{"model": "spectrogram enhancement model", "gain_aug_db": 10, "noise_aug": 0.01, "win_length": 512, "loss": "mse", "upsampling": "transposed_conv", "init": "lecun_normal", "residual_init": "zero_last", "lr": 0.002, "steps": 7500, "batch_size": 64, "weight_decay": 0.08}
Rows from block 8 of a small spectrogram enhancement model, named by matrix and row number. Rows with one number belong to one channel. Each number is 128 + 32 x the weight over its row's rms, rounded and kept within 0 to 255. All counts start at 0.
After each channel's rows are labels from the 100 clips, of 14976, where the channel reaches its highest value: "responds to" is what is common among them; "peak on" is the class under the peak. Only what is clearly more common there than usual is listed. The data: two synthetic voices taking turns or overlapping, over music, noise or silence. In brackets: how many of the 100, against the usual share in percent.
# convs0: first 3x3 conv (model.decb.0.0.convs.0.weight, 192x384x3x3, each kernel summed), inputs 86-128
# convs1: second 3x3 conv (model.decb.0.0.convs.1.weight, 192x192x3x3, transposed, each kernel summed), outputs 78-116

convs0.81 [123 105 104  97 137  95 159 108 105  87 126 161 139 141 108 128 169 131 117 130  95 148 112  96 111 124  98  80 142  74 120 127 163  95  90  88  91  95  94 136 116 120 107]
convs1.81 [127  59 115 100 159 161 126 113 134  96  84 148 118 122 198 136  93 108  57  63 142  86 127 114 190  92 144 115 125 139 114 140  76 158  88 216  85 163 155]
responds to: second voice: none (87 vs 20.3); background: none (61 vs 33.1)
peak on: deep voice (41 vs 14.2)

convs0.185 [129 104 124 136 160  86 150 124  84 137 113 151 161 130 101 155 140 134 162 128 131 172 104 141 123 167 101 105 159 138 134 162 122 124 109 107 114 109 148 174 138  95 145]
convs1.185 [139 141 141  94 113 103  47 123 116  99  92 133 145 120  88 149  84 136 129 119 177 119 163 101 138 142 128  78  91 110 130 106 102 143 142 137 112 173  65]
responds to: second voice: none (85 vs 20.3)
peak on: deep voice (34 vs 14.2)

convs0.90 [140 169 112 155 114 142  94 132 150 161 117 102 112 105 167 134  96 103 133 113 118 114 182 156 124  92 118 158 107 138 125 140 109 145 170 163 154 161 150 119 148 185 150]
convs1.90 [118 139 102 138  97  74 153 148 106 136 175  95 103  89  63 111 151  84 152  68  66 191 135 143 104  97 148 129 137 110 142 123  98 151 155 121 135  91 119]
responds to: background: everyday noise (62 vs 33.8); thin (high-pass) (49 vs 12.3)
peak on: no speech (60 vs 34.2)

convs0.5 [143  59 170 120 176 107 135 127  79 118 141 143 140 126  41 148 149 151 119 125 150 156  34 160 141 164 111  60 148 142 112 146 113 134  84  61 110 102 148 132 130  54 130]
convs1.5 [121  95 118 116 159 107 112 125 132 196  96 101 120 170 157 142 141 104 126  56 144 151 123 156 130  81 114 141 103 128 172 170 136 115 112 113   0  97 139]
responds to: second voice: none (72 vs 20.3); first voice: deep voice (59 vs 24.1)
peak on: deep voice (57 vs 14.2)

convs0.131 [134 153 117 131 128 140 132 129 136 130  91 132 116 129 151 124 130 119 132 130 104 129 162 113 134 110 131 141 133 121 136 122 118 124 144 131 135 145 149 114 126 167 144]
convs1.131 [131 107  99 165  96  80 136 150 107 115 168  91  77 111  97  76 145  77 149  85  77 193 151 166 100  67 118 122 135 140 133 165 128 162 141 130 136 105 110]
responds to: deep voice (68 vs 39.1); background: none (66 vs 33.1); first voice: deep voice (64 vs 24.1); second voice: none (51 vs 20.3)
peak on: deep voice (56 vs 14.2)

convs0.142 [107 135 116 113 105 122 116 124 104 134 123 124 106 112 145 137 123 121 145 163  94 111 128 103 132 120 104 143 131 118 137 110 144 111 129 105 135 126 149 104 151 107 121]
convs1.142 [136 150 113 140  83 121 144 109 115 164 112  67 121  97 104  59 125  95 107 146  72 152 152 148 110 142 147 136 169 167 180 159  93 221 134 164 137 133 121]
responds to: thin (high-pass) (61 vs 12.3)
peak on: high voice (36 vs 14.7)

convs0.124 [118 119 135 101 129 159 168 186 134  77 114 109 107 174  91 102 147 160 121 212 124 108 153  78 116 141 195 116 147 127 145 128 201 128 125 104 154 104 138 124  98 108 116]
convs1.124 [146 136 114 143 130 164  88 115  94  37 145  76 131  75 200 141 136  90 128  92 102 196 162 149 152 113  70 124 133 139 157 135 179 115  48  68  66  52 142]
responds to: music (62 vs 33.1); second voice: none (42 vs 20.3); mains hum (25 vs 5.1)
peak on: child-like voice (34 vs 14.9)

convs0.41 [139 179 107 134  92 159 115 152 154 157 126 128 138 110 190 121 129  95 117 147 134 134 179 145 159 116 147 158  95 130  98 148 114 134 150 166 146 145  94 129 149 193 141]
convs1.41 [150 102 122 141 107 100 120 108 126 124 177 120 109  87 104  92 162 118 115 157  82 248 174 105 179 102 133 103 161 116  98 107 114 109 120 128 174 119  88]
responds to: child-like voice (73 vs 40.1); first voice: child-like voice (64 vs 25.2); thin (high-pass) (41 vs 12.3)
peak on: child-like voice (55 vs 14.9)

convs0.122 [134 130  68 120 109 129 100  67 118 163 139 131 142  54 127 125 115  95 150  71 125 143  91 121 139 121  93 106 112  91  94 127  81 138 153 138 120 120  91 126 138 133 136]
convs1.122 [128  83 166 145 144  78 121 148 136 150 133 147 130 122  86 143 138 141 124 111 114 155 148 204 134 137  93 152  93 181 181  59 138 101 182 145 154 101 141]
responds to: thin (high-pass) (32 vs 12.3)
peak on: child-like voice (41 vs 14.9)

convs0.37 [132 157  91 155  76 163 101 144 161 170 127 111 104 105 165 113  90 103 144 160  70 111 157 111 115  80 166 165  95 122 106 146 138 159 169 155 182 172 103 123 154 165 131]
convs1.37 [130 166 122 147 184 116 141 142  94 107 160 162 148 156 179 123 164 132 160  99  93 104  95  89 115 159 143 112 159 136 170  76  86 129 168 176 145  90 126]
responds to: first voice: child-like voice (51 vs 25.2); thin (high-pass) (48 vs 12.3)
peak on: child-like voice (40 vs 14.9)

convs0.17 [104 144 113 106 128 150 103 149 152 100 106 129 124 104 138 103  94 105 129 140  93 128 149  68 111 118 146 143 118 110 104 137 177 119 123 130 162 131  87 143 109 144 112]
convs1.17 [154 127  97 111 104 153 158  93 130 117 225 107  97  91 109 118 191 117 120 194  68 186 150 114 150 163 109 105 148 145 122 100 111 130  91 158 207 128  83]
responds to: thin (high-pass) (69 vs 12.3)
peak on: child-like voice (38 vs 14.9)

convs0.135 [151 127 140 126 134 121 138  72 135 164 147 127 128 102 124 145 108 132 155 108 157 135 162 132 139 115 103 162 163 115 134 137 100 107 149 143 142 161 192 141 100 153 127]
convs1.135 [102 151 152 183  89 100 153 150 131 165 131  78 119 152 113  90 128  79 106  86 122 136 143 148  53 105 153 151 155 221 185 141 103 200 141  82 123 119 191]
responds to: child-like voice (65 vs 40.1); first voice: child-like voice (52 vs 25.2)
peak on: child-like voice (48 vs 14.9)

convs0.146 [ 78 130 114 102 100 113 132 163 121 124 131 152 144 141 130 129 120 153 148 166  84 126 126  75  88 104 187 145 156 117 168  83 144 102 132 136 138 115 134 159  87 152  99]
convs1.146 [ 80 128 144 110 184 157 121 155 102 123 143 125 139 110 142 180 113 107 124 122 104 121 129 126 188 135 164  91 145  93 118 108  59  59 167 162 166 149  93]
responds to: low voice (68 vs 40.5); first voice: low voice (60 vs 25.8)
peak on: low voice (48 vs 15.2)

convs0.43 [143 138 108 166 138 116 103  53 134 174 133 121 105 120 147 142 116 135 109 111 155 153 113 170 101 109 107 148 117 120 126 139  91 143 131 134 107 147 119 110 162 156 145]
convs1.43 [113 169 140 137 116 147 138 113 118 169 176 137 146 113 106  59 161 141 114 161  74 190 103  80 122 144  63 152 128 141 106 149 117  53 101 132 167 106 106]
responds to: child-like voice (66 vs 40.1); thin (high-pass) (65 vs 12.3); first voice: child-like voice (54 vs 25.2)
peak on: child-like voice (42 vs 14.9)

convs0.60 [116 166 125 133  89 138 152 178 150 133 144 129 123 130 145 142 121  96 158 178  76 109 182 101  92 113 163 150 125 119  98 117 172 145 149 161 176 151  87 145 146 163 122]
convs1.60 [165 125 107 158 122 110 137 120 131 141 169  90 108  92 114 105 131  77 134 103 104 165 169 142 134 135 151 134 140 174 130 122 112 223 107 145  76  82  91]
responds to: thin (high-pass) (68 vs 12.3)
peak on: child-like voice (41 vs 14.9)

convs0.34 [ 67 122 165  77 133 114 186 187 103  55 108 145 130 172 113 117 175 158 119 192 100 109 148  87  98 147 160 117 152 124 161  86 172  96 112 132 143 107 153 154  91 132  88]
convs1.34 [127  83 137 150 141 123 110 171 100 122 133 115 102 116 144 162  98  92 131 107  98 122 153 202 109 136 115 169 177 141 139 103 152 219  90 117  52  87 163]
responds to: second voice: none (69 vs 20.3)
peak on: deep voice (34 vs 14.2)

convs0.100 [139 121 110 138 144 118  99  70 113 139 166 152 146  83 122 173 132 122 132  59 181 172 143 132 137 128  94 102 100 129 115 115  81 144 113 123 109 124  80 110 126 124 138]
convs1.100 [162  95 116 131 203 125 163 124 169 185 130 214 138 120  23 138 133 167 126 123  94  82  84 156 139 142 132  87  84 120 133  24 120 109 151 131 168 190 114]
responds to: thin (high-pass) (30 vs 12.3)
peak on: child-like voice (39 vs 14.9)